From a checkpoint of a small contrastive audio-text model: 106.7 epochs.
Rows from block 2 of the text encoder, named by matrix and row number. Rows with one number belong to one neuron. Each number is 50 + 15 x the weight over the matrix's rms, rounded and kept within 0 to 99. All counts start at 0.
# fc1: MLP up (text_encoder.blocks.2.mlp.fc1.weight, 1536x256), inputs 0-255
# fc2: MLP down (text_encoder.blocks.2.mlp.fc2.weight, 256x1536, transposed), outputs 0-255
fc1.686:41 07 23 36 46 79 58 24 49 27 39 31 47 49 24 50 61 63 43 44 35 70 93 80 19 43 69 46 40 79 64 69 65 39 12 43 61 66 68 14 00 74 36 71 27 52 74 64 71 73 70 81 81 79 69 00 36 69 73 47 44 62 45 61 55 85 49 66 58 05 61 55 00 52 61 31 55 62 58 57 04 93 46 21 24 84 52 55 43 63 47 96 47 55 60 49 58 49 07 51 41 56 53 37 43 00 57 55 25 73 48 35 22 30 44 66 33 36 24 47 34 43 70 80 23 87 99 57 55 93 15 46 41 69 45 37 67 63 44 36 57 54 56 35 50 51 10 72 69 67 76 67 69 30 63 89 68 64 60 45 82 17 44 83 80 51 41 64 42 42 82 51 31 51 32 66 22 49 74 62 52 87 34 64 37 57 34 29 48 55 39 59 43 59 63 56 39 57 40 36 36 49 48 36 59 30 66 46 57 88 09 19 32 21 46 32 38 53 17 01 33 43 67 64 38 67 50 57 54 31 70 46 36 54 57 41 63 36 23 58 54 78 99 54 43 54 78 36 38 84 64 51 32 21 00 64
fc2.686:54 31 72 00 50 66 77 64 41 09 47 20 27 27 39 35 88 56 45 34 00 62 99 49 38 70 81 42 32 52 99 60 74 49 41 69 68 73 84 45 30 86 38 62 59 30 74 69 72 66 41 96 56 75 62 00 15 61 52 48 64 54 68 59 50 65 52 05 85 71 49 39 05 43 55 23 64 81 51 68 28 47 83 62 10 48 46 35 66 26 51 67 31 66 27 64 35 44 39 31 50 64 62 78 63 20 77 41 44 71 53 30 00 50 26 54 41 31 45 55 62 30 41 53 43 64 44 51 34 73 28 38 31 69 51 58 36 26 49 41 75 36 46 59 42 50 06 61 45 99 99 55 53 48 70 80 41 67 87 49 60 27 66 99 49 26 39 51 46 51 60 51 47 46 46 66 38 40 85 41 59 99 25 84 14 75 10 59 30 35 34 64 77 19 65 86 47 47 33 70 59 65 63 23 61 29 72 51 56 42 20 05 51 23 89 24 38 00 28 23 52 22 96 85 45 57 19 49 61 43 50 29 61 77 57 19 15 30 10 54 49 47 95 78 34 36 63 35 11 74 46 67 61 22 24 93
fc1.687:57 41 53 67 56 44 54 34 63 55 38 40 66 71 47 65 35 46 58 52 58 50 55 59 40 42 48 59 47 61 24 52 52 43 40 51 40 38 39 31 45 49 45 57 59 67 54 50 48 40 62 48 59 53 50 53 49 49 51 15 52 45 34 50 66 53 64 54 36 50 64 80 38 69 58 54 40 30 54 40 52 50 46 41 63 45 72 50 34 74 52 67 72 56 42 64 76 68 40 63 28 52 31 35 37 31 64 61 42 64 35 53 52 32 55 64 57 61 46 39 42 65 49 52 35 55 67 80 47 54 47 46 63 39 34 43 53 62 29 35 37 65 56 64 56 36 50 55 59 53 50 47 58 45 45 44 47 47 35 75 50 71 58 59 51 62 43 39 32 31 69 46 51 55 38 58 61 33 42 47 48 50 74 43 34 34 63 37 70 67 38 42 58 63 46 54 35 41 35 40 47 30 49 44 48 20 38 67 44 51 40 37 24 61 44 50 47 57 47 50 58 58 54 54 45 47 65 44 34 47 36 71 24 31 46 63 54 59 47 47 32 63 53 59 38 50 57 42 53 73 47 58 52 37 34 49
fc2.687:56 43 59 59 65 44 63 49 59 63 50 56 41 61 44 48 46 48 54 55 57 38 56 52 50 26 65 50 47 70 41 52 54 46 51 58 38 47 44 32 45 50 50 67 53 60 50 47 44 57 48 56 54 55 58 46 55 54 59 34 54 58 40 59 53 46 52 59 43 51 48 54 41 58 43 42 43 49 50 61 52 59 42 46 46 52 65 52 33 61 49 63 64 59 49 53 56 54 42 60 51 59 39 43 49 45 48 50 48 50 53 55 59 45 48 62 47 47 48 46 35 56 61 60 32 53 54 64 57 53 48 63 55 41 43 51 42 67 28 34 41 62 33 60 53 39 48 56 59 48 52 58 58 45 58 60 51 53 51 67 45 49 56 49 52 61 52 50 33 41 63 48 49 41 35 34 49 43 40 45 46 45 59 59 53 37 56 48 59 64 43 39 57 51 47 44 55 55 37 43 57 45 57 39 51 36 42 42 40 55 53 60 39 66 46 40 54 58 41 40 46 56 46 49 40 40 51 52 54 60 55 63 34 35 42 55 59 49 41 54 35 53 54 48 61 47 62 47 60 39 57 60 36 31 44 40
fc1.688:52 38 55 69 54 53 65 35 61 55 44 54 66 70 44 62 26 49 62 71 57 44 58 63 24 42 50 50 36 62 42 41 64 39 31 62 38 45 51 32 50 33 40 60 55 53 61 62 36 47 65 37 55 64 39 39 39 41 36 35 41 40 32 52 67 57 62 51 28 50 55 72 36 54 68 45 39 22 58 48 34 51 43 25 56 62 63 48 27 68 38 59 75 64 50 63 69 58 45 58 34 53 36 37 29 49 69 63 31 71 41 54 56 27 52 61 65 51 43 41 57 59 50 61 53 58 66 83 43 65 50 46 70 36 36 56 47 62 27 37 34 61 45 58 52 43 53 53 65 50 51 38 52 44 50 49 65 43 41 73 45 61 71 54 55 73 37 48 29 41 62 47 50 57 28 43 72 36 31 50 45 42 71 34 28 36 59 30 61 71 44 45 80 60 48 48 41 45 47 53 55 38 57 45 51 34 50 68 44 53 29 45 22 43 37 54 51 70 39 33 45 68 40 48 40 54 68 37 49 43 42 60 15 33 61 65 63 55 43 60 50 62 62 49 48 58 50 48 68 60 44 63 54 25 48 56
fc2.688:49 40 52 49 40 60 61 38 51 47 60 45 55 35 53 55 64 57 36 45 43 58 48 64 49 54 52 51 36 39 69 60 42 38 46 46 49 56 51 34 43 50 56 61 38 53 59 62 64 49 53 59 62 52 64 36 44 43 48 38 46 42 43 52 40 51 60 50 43 41 54 46 40 58 60 43 41 54 55 48 39 56 56 50 37 63 58 50 44 50 50 53 57 47 64 36 54 48 32 51 37 51 43 45 44 44 53 57 31 66 60 38 40 53 42 57 52 47 47 40 52 48 52 58 54 52 53 56 44 49 38 36 40 58 54 44 53 46 50 47 40 50 41 49 61 61 33 56 56 59 54 54 55 52 54 57 68 55 49 53 49 49 56 64 50 51 41 45 41 53 55 41 51 59 52 52 44 53 51 45 55 52 54 48 50 53 48 46 44 61 50 51 65 42 64 55 55 47 37 43 51 50 61 39 53 62 50 53 48 60 37 47 40 49 47 44 48 51 36 59 39 55 66 45 48 58 68 43 64 46 60 44 37 46 46 44 56 45 43 63 47 49 62 52 40 60 52 57 50 47 50 48 47 50 55 61
fc1.689:64 73 46 46 63 38 36 38 61 64 51 64 46 50 35 49 68 21 45 39 46 24 39 75 68 46 57 35 53 57 14 60 43 39 54 51 32 51 57 47 52 36 69 12 42 62 35 44 46 70 60 32 34 28 57 66 91 25 64 33 07 56 41 55 52 36 82 57 55 54 99 99 56 60 47 86 47 50 61 49 60 62 73 02 87 49 54 17 33 61 28 41 49 46 48 55 53 67 27 49 46 63 36 49 71 38 45 64 66 49 22 62 87 66 99 78 25 52 51 42 50 53 47 64 39 41 46 62 63 63 41 56 65 20 11 29 60 67 26 39 19 50 68 76 67 56 68 50 67 44 40 63 65 20 36 56 60 71 46 57 61 84 29 34 27 68 32 60 52 53 42 77 56 86 51 42 72 47 31 54 30 19 66 51 55 44 82 69 53 58 65 40 40 70 47 28 63 54 39 19 55 28 70 44 34 50 14 71 38 44 48 39 44 33 19 62 49 52 48 72 91 39 35 68 26 46 58 39 35 17 28 75 55 32 42 91 74 23 25 50 41 54 45 37 34 66 38 58 39 53 32 49 34 31 24 42
fc2.689:59 61 42 32 41 27 43 77 36 57 47 70 15 00 45 21 86 29 53 07 42 43 18 80 73 57 31 27 42 24 61 66 68 36 79 64 22 33 55 22 71 47 69 26 30 31 48 37 43 77 55 45 31 60 60 70 90 17 58 42 16 33 45 56 29 47 63 23 70 98 62 78 34 59 31 99 64 71 28 83 64 51 99 30 76 66 65 20 63 33 37 16 43 22 81 44 29 46 26 62 71 57 48 69 73 55 59 58 68 41 60 57 66 99 42 60 23 46 81 17 79 52 44 49 82 59 49 30 64 77 19 25 44 33 39 36 50 66 58 95 20 57 88 65 46 75 54 44 65 33 47 83 74 32 49 44 48 92 46 64 66 58 55 33 52 68 43 64 25 67 33 29 64 77 57 66 65 60 56 20 41 00 56 84 76 13 69 85 00 26 49 29 33 41 41 26 63 79 52 20 43 41 86 44 30 58 42 38 49 23 32 42 72 16 53 58 62 00 63 96 84 42 58 53 37 41 52 42 42 14 18 27 63 20 37 77 66 08 30 51 46 69 37 31 28 64 41 90 42 34 55 38 53 51 73 54
fc1.690:62 41 57 67 57 57 58 32 65 54 46 46 61 54 41 66 39 46 59 50 49 43 62 56 36 45 46 52 41 69 36 47 53 39 32 47 43 48 39 35 43 39 55 57 58 59 57 51 44 48 57 46 61 44 49 42 37 45 47 30 53 47 31 52 65 51 62 58 48 47 66 72 31 62 53 42 43 29 54 46 45 55 49 41 56 55 60 51 32 70 44 59 72 64 42 65 66 68 40 53 32 58 41 37 30 39 58 67 41 70 37 55 50 32 41 61 61 54 44 51 42 56 49 54 41 57 70 76 42 65 42 48 70 36 36 49 40 65 27 34 32 54 53 58 59 40 52 57 59 55 60 45 60 52 47 57 59 46 46 65 56 70 54 63 50 57 37 45 35 38 61 50 48 56 31 53 63 41 37 45 44 50 78 46 38 35 57 43 67 71 40 45 60 63 50 54 40 42 41 41 58 46 54 39 46 28 39 63 53 47 36 36 27 53 41 56 41 69 37 47 51 49 54 55 49 43 67 42 39 40 41 69 32 37 52 62 49 47 43 54 35 64 55 56 45 58 57 49 57 73 49 55 49 30 36 49
fc2.690:61 48 51 51 57 53 59 43 64 57 44 48 47 61 50 48 49 45 52 44 51 46 59 47 43 39 56 49 40 61 43 51 46 48 52 49 52 59 43 34 39 49 52 52 57 54 53 50 42 49 51 55 54 51 59 38 43 49 57 38 55 55 42 51 62 44 54 60 50 50 53 63 37 57 54 37 44 40 55 55 43 52 45 51 54 43 54 54 40 54 47 68 64 60 43 54 66 61 45 63 48 61 41 49 50 44 53 50 48 57 52 51 50 38 45 60 55 41 47 54 38 54 53 57 30 43 55 53 49 48 50 54 56 49 43 46 43 58 39 36 41 62 36 58 49 40 51 50 52 61 64 52 54 56 53 62 51 45 51 57 48 56 49 63 43 54 52 53 38 39 66 57 43 45 41 43 53 38 50 45 50 53 58 49 43 50 52 52 54 62 44 39 55 47 45 49 48 50 46 45 59 48 45 43 51 35 43 55 48 49 50 43 47 63 46 48 42 58 42 45 48 49 53 54 43 42 50 54 42 52 45 64 42 38 56 57 53 52 42 51 34 55 58 48 53 46 64 44 53 53 50 61 47 32 40 48
fc1.691:53 37 39 69 53 53 58 30 63 59 40 47 64 64 40 66 33 44 62 51 60 48 51 63 31 38 46 48 42 63 38 46 60 32 40 54 40 49 41 27 42 39 52 60 43 65 60 52 43 44 56 45 64 49 46 45 55 51 39 26 44 51 19 50 70 51 59 58 40 48 58 63 29 78 64 48 38 26 48 51 41 63 41 40 52 59 58 51 30 71 50 61 79 65 49 55 70 59 37 66 29 56 38 23 40 36 61 63 32 70 42 54 58 36 45 61 63 59 44 42 49 60 50 57 44 51 66 79 46 58 44 41 64 40 34 35 43 65 27 34 33 70 45 53 58 38 45 58 58 50 61 44 57 51 51 55 62 43 39 65 42 63 54 60 52 72 47 50 28 37 65 42 40 63 25 52 63 47 48 42 40 43 84 33 32 26 60 35 70 69 45 43 62 58 50 43 40 45 36 44 51 36 51 34 50 36 43 67 49 51 34 47 23 46 47 58 51 70 31 45 55 62 54 52 49 45 74 36 49 43 36 61 30 24 57 68 57 45 47 52 47 70 57 52 46 60 58 50 65 57 56 51 48 30 47 49
fc2.691:50 37 51 52 55 55 54 44 56 58 47 58 44 58 45 48 57 47 51 48 61 46 42 59 39 53 53 42 43 62 51 52 58 36 49 52 39 50 45 35 44 48 48 51 48 52 58 54 44 51 55 59 48 61 52 48 55 41 45 42 36 54 36 49 55 57 46 47 42 58 40 55 35 56 57 56 51 45 52 62 42 66 59 46 43 65 56 44 38 68 45 63 61 59 57 54 65 64 39 57 49 48 47 31 43 53 52 57 44 55 51 51 56 56 45 53 58 58 56 49 57 61 54 56 53 44 56 56 47 54 47 46 52 54 40 40 45 58 42 47 42 54 44 43 50 49 57 52 55 39 58 41 55 45 46 53 54 51 40 52 39 42 45 57 54 55 56 56 37 32 69 46 54 58 39 46 51 55 33 46 45 47 65 40 54 39 60 56 54 46 53 49 55 45 44 54 49 58 50 53 45 49 50 51 53 53 44 50 41 55 54 55 43 52 49 55 41 54 38 47 57 55 43 49 48 41 56 45 58 49 40 54 37 39 61 67 51 42 44 56 40 71 54 44 50 41 60 44 57 49 58 56 53 39 51 43
fc1.692:62 38 51 72 54 45 54 35 64 58 48 49 63 62 38 65 41 50 56 51 46 46 63 50 35 39 46 55 41 65 33 48 56 35 36 54 46 47 49 36 52 34 55 57 57 61 49 59 47 39 56 45 60 51 49 40 41 53 47 35 53 47 34 43 66 57 50 59 46 57 70 69 34 62 53 39 48 30 55 44 42 57 50 41 55 54 57 55 31 69 44 58 71 68 50 61 72 61 43 56 30 60 47 38 34 38 64 64 36 73 35 54 53 32 47 59 59 53 45 55 38 60 52 61 30 58 73 77 41 69 45 44 68 37 32 43 38 61 22 31 36 54 49 54 57 44 53 62 62 56 59 43 52 52 48 52 57 44 40 60 57 77 56 66 47 59 43 47 37 33 62 51 47 58 33 56 68 45 35 46 41 44 76 46 41 35 56 43 70 68 43 47 62 59 41 53 36 46 35 37 53 46 51 37 44 24 42 59 51 53 36 36 26 49 43 56 40 69 36 52 51 52 53 54 42 43 66 43 42 38 36 70 33 40 55 66 52 50 43 51 39 63 61 48 44 57 56 46 56 69 51 51 43 33 40 50
fc2.692:55 46 51 52 58 46 55 44 53 52 39 46 49 66 47 55 49 53 52 52 45 53 60 51 47 41 56 52 47 64 32 49 50 50 52 51 55 59 52 38 43 50 46 51 51 45 57 51 41 46 47 55 51 53 46 41 42 60 60 40 58 56 51 46 56 47 52 55 49 54 53 58 44 57 62 39 40 44 55 45 44 51 49 58 56 46 52 60 49 55 50 56 56 57 39 54 64 56 48 60 49 53 46 51 49 41 54 50 48 47 47 50 48 37 48 47 55 43 52 57 34 47 53 54 33 50 52 50 45 54 56 58 63 42 44 44 38 53 42 35 46 58 44 53 47 47 51 56 45 54 57 56 42 50 47 49 49 46 53 53 49 61 50 56 46 64 52 55 47 39 62 57 40 45 49 45 51 42 51 51 47 50 51 39 46 43 51 57 53 62 53 42 54 53 44 45 41 57 42 53 54 49 46 45 49 38 47 57 55 51 46 50 45 56 43 51 36 61 44 41 40 45 47 51 46 39 55 60 42 46 41 64 49 38 63 50 49 59 48 50 37 62 54 46 48 53 65 40 60 52 59 58 51 42 44 56
fc1.693:51 41 45 73 55 48 61 37 59 59 46 53 62 78 42 72 33 56 60 69 59 36 54 69 33 52 51 54 42 55 25 35 68 36 32 57 44 48 52 34 50 42 34 72 49 62 59 66 40 42 59 38 61 47 34 43 51 43 31 40 35 45 34 48 72 54 60 53 34 54 53 67 45 64 63 46 43 24 48 48 35 57 46 41 50 64 59 48 30 75 48 51 70 70 55 65 70 52 46 66 30 50 45 37 26 51 63 73 39 76 39 44 64 43 59 51 53 64 41 43 56 70 43 61 49 51 58 79 50 62 56 36 81 36 37 46 48 57 28 42 34 73 40 48 58 42 50 61 55 48 51 36 44 52 46 55 69 42 47 65 43 56 60 49 48 64 48 39 36 36 60 44 56 68 16 44 66 49 37 53 42 45 55 29 30 36 54 22 73 64 59 44 74 52 49 50 37 53 45 51 45 40 54 40 57 48 47 65 52 58 35 52 11 44 43 53 51 67 45 41 44 69 40 49 54 55 77 29 59 44 45 66 27 27 71 66 59 50 48 53 54 57 55 58 45 60 46 49 61 57 51 55 51 36 55 58
fc2.693:60 50 45 55 62 55 59 30 64 41 59 67 49 68 37 71 63 51 40 39 39 65 59 52 32 43 66 59 47 55 39 55 45 48 37 47 56 61 64 60 45 44 67 65 35 52 55 53 38 57 68 71 73 44 53 39 41 49 47 37 45 51 42 37 43 50 50 58 39 45 55 57 49 65 64 50 21 64 79 44 29 61 56 38 61 63 59 50 49 53 37 36 40 42 30 43 41 41 34 49 37 39 42 53 56 39 50 63 29 56 38 43 62 52 50 62 40 53 41 42 42 40 81 83 34 45 45 70 32 46 43 49 61 35 49 36 55 48 36 24 41 51 43 63 46 58 45 65 60 34 68 59 48 34 49 48 73 60 51 54 44 54 40 36 50 63 38 50 60 54 46 50 49 47 51 34 59 60 46 37 43 45 64 41 57 34 58 66 65 56 63 58 36 47 65 49 58 48 30 28 49 54 60 37 34 56 37 63 41 65 43 54 28 44 43 43 31 54 35 51 48 52 52 56 37 51 74 63 51 35 52 69 39 45 57 52 49 38 45 74 56 53 60 49 40 49 53 49 50 51 58 47 56 41 52 54
fc1.694:62 27 52 64 48 45 59 33 60 50 43 42 64 62 36 64 48 50 58 52 52 49 64 61 33 52 52 49 33 67 31 51 65 45 33 54 51 53 43 42 49 39 47 61 60 58 50 56 47 46 59 45 57 49 44 42 42 49 43 35 42 48 28 54 74 65 55 58 41 61 64 69 34 56 62 48 42 34 48 48 41 53 47 43 51 57 55 54 38 71 39 52 63 68 47 67 67 69 35 61 38 50 40 36 30 43 75 61 27 74 33 58 45 39 56 55 55 65 54 52 47 54 48 60 46 65 63 78 41 71 41 41 70 33 23 43 38 57 16 32 35 56 50 51 62 41 57 68 61 58 60 35 56 47 47 49 64 42 44 58 56 77 58 58 58 65 34 39 38 32 59 47 45 66 35 47 69 47 29 45 38 41 69 38 38 38 57 38 86 74 58 44 74 58 52 43 26 48 34 52 57 42 56 32 52 30 44 63 53 52 25 41 14 38 40 51 44 65 31 51 52 56 56 55 45 44 68 41 57 32 40 61 32 38 61 61 58 40 43 53 38 68 58 53 44 65 46 55 59 67 53 49 42 28 38 60
fc2.694:63 56 42 58 60 57 68 38 60 59 51 58 51 56 44 82 56 55 55 43 51 42 56 45 48 38 59 54 49 57 41 43 43 46 46 49 60 74 48 59 43 41 57 55 50 54 55 51 38 63 50 55 68 52 57 28 54 48 48 42 61 49 48 55 49 36 57 46 53 44 54 50 51 55 49 48 29 49 65 49 36 56 44 48 55 52 52 49 42 51 40 45 46 57 24 54 55 60 40 61 44 52 40 52 45 48 39 66 48 51 47 52 61 53 52 66 46 44 37 48 38 45 55 64 38 41 41 60 36 46 46 56 60 36 46 44 42 46 47 25 49 58 38 58 51 59 41 46 46 49 65 53 45 50 44 64 59 47 51 52 55 53 37 40 44 50 47 51 55 43 59 62 45 42 51 41 51 46 45 48 50 57 66 38 53 43 50 52 54 61 58 44 51 42 63 52 66 46 28 38 61 50 57 33 48 55 50 58 43 53 50 47 39 58 43 51 47 58 42 57 46 44 48 54 52 55 55 46 52 42 55 65 45 42 66 47 42 43 43 58 43 55 57 64 48 46 52 51 47 51 53 55 52 43 41 50
fc1.695:55 36 54 61 54 53 62 29 66 62 39 49 65 67 47 58 35 46 59 57 53 41 54 62 35 37 45 53 35 68 29 47 60 37 40 54 41 49 48 30 48 41 43 63 57 67 63 55 45 46 56 42 59 47 56 47 42 49 45 34 37 49 30 49 76 61 65 56 42 40 62 76 29 66 61 47 41 30 57 47 38 54 47 36 57 52 57 53 33 70 39 59 75 62 50 65 72 62 41 61 38 55 34 32 32 43 54 63 41 74 43 52 57 35 52 61 56 52 51 46 49 61 53 57 43 51 60 74 51 59 51 41 65 45 30 50 45 63 24 34 37 64 48 58 60 47 52 55 56 55 60 36 56 53 54 55 63 40 40 64 57 70 58 58 56 66 49 48 34 38 56 50 48 58 29 50 66 35 38 51 46 42 68 36 35 37 55 38 67 65 46 47 65 59 49 46 40 45 44 40 47 35 52 42 51 32 48 67 47 44 38 36 27 44 40 48 47 71 35 46 54 60 54 56 46 50 67 42 45 42 41 61 28 35 56 66 57 45 44 51 37 67 58 48 42 55 60 50 61 60 48 61 45 29 43 48
fc2.695:49 51 45 55 42 54 55 47 53 53 41 51 51 50 52 49 47 44 53 45 53 51 50 56 52 40 50 56 47 59 46 44 45 42 45 50 48 52 52 45 40 50 61 52 52 61 46 44 47 55 43 45 62 50 54 45 47 52 60 42 55 54 46 58 59 45 55 53 51 38 48 55 40 54 49 50 39 48 54 51 49 55 48 49 53 47 56 49 46 58 48 62 55 52 46 50 59 54 46 54 46 54 41 45 45 48 49 53 45 58 47 60 57 49 43 58 50 47 46 43 39 56 56 55 44 53 58 63 46 48 44 57 54 43 43 53 55 46 38 37 49 60 46 49 48 39 44 44 47 47 61 54 54 47 55 58 55 51 48 54 52 49 49 55 47 47 47 46 43 45 66 56 46 40 37 54 49 53 48 45 52 57 59 51 50 48 43 46 58 65 46 45 48 53 56 50 47 48 49 48 44 42 47 45 49 47 53 46 51 50 50 54 50 54 46 47 58 60 44 53 45 55 54 53 46 42 50 53 47 59 53 60 47 47 56 54 54 52 52 56 46 58 54 51 52 50 52 54 56 62 50 57 44 39 46 47
fc1.696:47 45 39 82 52 55 63 48 47 64 51 49 68 58 56 68 24 59 66 69 62 33 49 80 44 51 46 50 53 47 44 29 64 29 29 65 44 40 52 15 55 29 34 71 44 48 39 65 36 33 46 35 51 57 38 50 47 55 26 33 42 29 47 44 68 61 46 39 60 53 50 69 35 56 57 43 55 21 46 31 48 43 32 49 44 65 67 57 28 56 56 41 79 60 62 59 65 57 56 61 41 45 47 40 21 57 58 72 45 76 46 33 58 32 44 46 50 45 46 50 41 63 35 44 53 52 58 65 49 58 45 36 84 54 44 55 41 71 37 49 41 65 42 36 48 32 37 48 56 49 45 45 41 57 36 46 77 29 31 73 66 57 57 49 38 83 52 50 22 43 66 41 49 54 22 49 64 41 32 46 55 39 57 42 33 23 44 26 56 51 47 51 75 51 49 59 38 56 47 57 49 46 43 45 64 33 57 59 67 44 15 58 38 35 45 61 58 68 50 35 44 70 49 36 49 60 67 23 60 47 59 65 30 14 48 51 63 66 63 50 51 59 47 70 46 65 30 56 75 62 49 53 53 43 47 53
fc2.696:57 58 28 42 60 60 43 45 56 70 54 44 60 46 57 56 41 56 75 66 50 24 48 41 55 52 27 42 58 59 37 40 45 37 44 58 74 69 48 39 49 48 41 52 72 41 60 65 42 54 40 42 38 48 46 50 56 51 27 52 44 68 47 42 68 39 48 52 65 39 61 60 47 50 44 44 71 16 43 53 58 53 39 41 53 36 45 57 43 67 45 62 71 53 46 73 59 69 63 56 54 59 49 49 25 67 45 66 75 47 55 45 45 33 55 43 56 35 64 58 45 52 29 24 51 46 43 42 65 60 58 39 62 58 45 59 48 62 44 37 54 60 38 37 69 56 63 55 35 77 56 29 52 66 45 68 50 30 61 34 65 49 22 48 38 44 63 70 40 34 55 51 51 65 32 47 64 44 43 47 51 40 67 49 31 54 43 18 41 52 51 46 65 30 39 64 45 45 65 53 45 53 51 52 78 56 53 48 68 35 55 45 38 52 38 69 45 78 33 51 53 43 55 46 58 49 49 39 24 39 55 52 45 45 63 49 53 47 35 40 37 60 55 44 52 47 65 47 60 49 51 36 34 31 48 43
fc1.697:57 38 56 63 62 56 59 37 54 51 51 45 59 67 39 62 47 56 50 48 48 43 55 65 37 46 53 48 39 66 47 40 58 34 34 52 39 50 47 19 50 41 48 51 46 47 59 64 43 43 60 50 60 58 54 31 45 37 42 29 46 37 34 50 58 58 57 56 43 59 66 73 32 84 61 60 41 36 56 48 40 64 49 32 48 60 69 52 31 63 51 54 73 72 41 58 69 59 34 56 34 48 44 33 28 39 63 67 38 78 39 48 49 41 46 56 55 51 43 39 48 64 53 60 46 46 68 72 38 64 48 47 66 51 37 40 35 69 44 41 30 55 45 51 53 42 46 50 60 54 61 46 52 50 50 69 56 48 39 64 62 65 54 63 44 69 42 35 27 41 63 59 46 52 31 52 59 41 37 51 42 48 65 38 49 18 54 43 60 54 54 40 61 71 47 61 48 45 34 38 56 39 57 42 49 38 45 69 43 51 18 38 35 39 47 56 49 55 39 47 59 43 57 50 47 46 76 31 54 35 40 65 27 31 55 63 47 49 57 47 48 65 56 61 41 45 52 49 63 66 51 55 45 40 29 51
fc2.697:68 48 33 40 57 56 57 39 50 52 25 55 44 62 58 64 56 52 43 55 39 51 59 44 56 43 45 46 37 67 33 53 58 59 49 47 46 81 50 39 38 49 47 46 46 37 61 56 35 54 58 53 47 55 54 38 49 42 43 42 53 59 51 36 60 37 60 56 41 42 63 64 48 75 58 55 31 38 56 59 20 40 44 50 63 45 62 51 38 59 30 55 53 50 51 66 66 52 30 61 40 52 40 56 35 44 50 56 52 47 45 61 36 43 51 44 42 41 24 52 55 43 59 59 36 39 67 55 45 57 60 50 70 52 45 44 44 55 35 32 43 58 37 60 57 74 54 40 54 63 80 45 25 44 46 62 40 49 50 48 50 43 39 51 49 50 47 68 52 35 51 57 39 50 55 47 61 37 63 50 47 61 55 33 47 44 56 51 52 66 68 33 41 44 69 52 60 61 36 46 67 54 54 56 54 54 48 64 42 40 45 35 46 41 48 75 27 60 41 52 45 48 53 59 52 60 55 67 37 35 30 65 53 41 67 64 30 44 25 58 47 83 52 42 42 50 62 36 48 60 58 64 61 40 39 65
fc1.698:46 41 40 84 47 47 56 40 62 62 55 61 67 71 50 72 28 58 68 61 66 36 48 54 35 53 43 53 57 49 35 29 64 31 29 61 41 38 53 34 56 28 40 71 50 54 58 69 33 35 56 35 56 58 36 55 43 49 31 38 46 49 46 41 61 52 49 52 43 53 53 53 49 58 63 42 49 17 52 39 52 59 36 44 43 64 61 60 35 59 54 41 76 57 52 56 60 55 54 55 38 45 50 38 44 56 66 67 46 71 39 36 68 42 44 45 64 55 45 51 43 70 43 48 51 43 59 77 50 49 57 34 81 47 47 52 55 64 35 39 39 60 43 42 50 33 45 56 50 49 50 37 47 61 39 42 74 39 44 65 50 70 62 49 45 70 58 41 29 39 54 42 49 55 17 42 65 54 31 38 54 34 56 40 31 22 54 22 68 52 48 59 68 50 46 54 38 54 40 45 39 43 49 35 56 52 46 62 57 47 37 58 12 40 53 50 54 59 45 51 46 72 45 48 48 46 70 30 56 58 51 67 31 31 52 53 64 55 61 50 56 51 54 56 42 70 41 54 70 58 51 53 49 38 55 53
fc2.698:65 60 46 45 54 52 68 23 70 49 59 51 48 55 49 76 51 53 49 46 47 46 64 56 46 42 61 50 51 64 41 42 49 35 39 58 69 65 65 57 39 58 46 52 64 71 58 52 34 73 63 51 56 42 46 43 45 42 46 40 54 67 57 39 67 31 66 54 46 37 56 68 42 58 45 46 38 44 76 53 47 59 39 45 53 43 58 43 36 70 48 52 48 55 19 71 55 66 43 58 32 48 36 57 40 46 49 80 51 61 38 57 55 37 45 72 36 48 29 46 48 43 59 45 35 37 46 61 38 47 53 60 62 41 34 57 65 46 33 33 49 65 45 69 40 43 51 51 60 53 63 51 51 44 47 53 53 42 53 49 44 45 43 43 53 37 51 45 63 38 58 64 51 50 42 43 54 48 43 42 46 61 55 44 47 68 61 44 49 63 47 54 44 38 54 50 53 42 50 43 57 45 55 39 43 58 39 53 44 53 46 39 54 59 54 40 41 66 43 33 59 56 43 69 56 58 48 40 38 50 53 66 41 40 50 42 43 32 35 56 31 48 44 55 47 43 58 52 37 66 49 64 52 34 48 56
fc1.699:59 37 48 70 55 49 53 26 60 51 48 45 68 63 36 65 39 45 61 50 52 49 63 58 34 50 49 51 38 63 30 50 63 44 34 46 47 52 36 34 51 36 51 60 56 60 44 54 44 39 57 37 60 48 48 42 44 54 43 34 53 44 31 51 67 62 52 68 38 49 63 68 32 63 56 44 48 33 45 51 38 48 44 41 52 51 53 56 31 72 37 57 70 69 51 65 73 63 44 64 29 57 39 35 27 38 68 63 35 72 35 57 50 32 48 56 59 61 51 54 42 52 53 54 41 59 68 76 52 64 46 43 60 40 41 47 39 61 24 24 33 64 56 56 59 46 62 67 52 62 64 36 49 48 50 52 58 44 50 59 56 70 63 60 56 68 35 46 37 29 67 53 45 59 31 54 73 41 33 48 42 41 68 45 40 25 60 42 76 72 49 48 59 60 51 58 29 45 39 44 52 39 56 36 50 28 46 60 54 48 31 34 15 45 43 54 41 65 37 54 51 51 55 53 43 45 71 44 48 41 43 62 33 31 63 68 58 45 43 53 35 68 61 51 41 60 56 45 57 64 53 53 41 32 45 53
fc2.699:53 63 48 55 55 57 64 36 50 56 59 45 46 53 45 69 64 53 61 46 48 42 55 42 45 43 58 48 54 58 47 42 43 38 43 54 60 62 47 63 52 47 54 57 60 46 58 45 36 57 50 58 59 58 48 35 45 42 39 32 58 56 49 48 55 40 57 47 52 56 51 57 44 54 42 52 42 32 56 57 37 44 52 46 56 48 59 45 41 62 41 53 49 52 25 62 59 64 37 64 46 54 39 49 33 56 46 65 52 54 46 51 57 54 51 60 51 44 44 49 46 55 58 57 55 38 41 72 38 50 66 59 59 40 33 55 49 44 38 19 58 57 44 61 51 55 52 43 44 57 64 48 48 52 49 56 51 43 48 57 53 50 45 41 51 50 41 49 52 37 70 58 54 50 43 43 55 42 46 45 53 49 67 38 52 38 48 46 60 57 50 45 57 38 54 60 55 38 40 48 61 48 55 37 46 56 60 59 46 49 49 39 38 49 49 46 41 56 42 54 58 40 37 59 60 45 45 45 59 40 56 56 48 49 73 47 44 54 45 53 37 57 57 56 50 40 55 50 59 56 44 52 59 38 48 49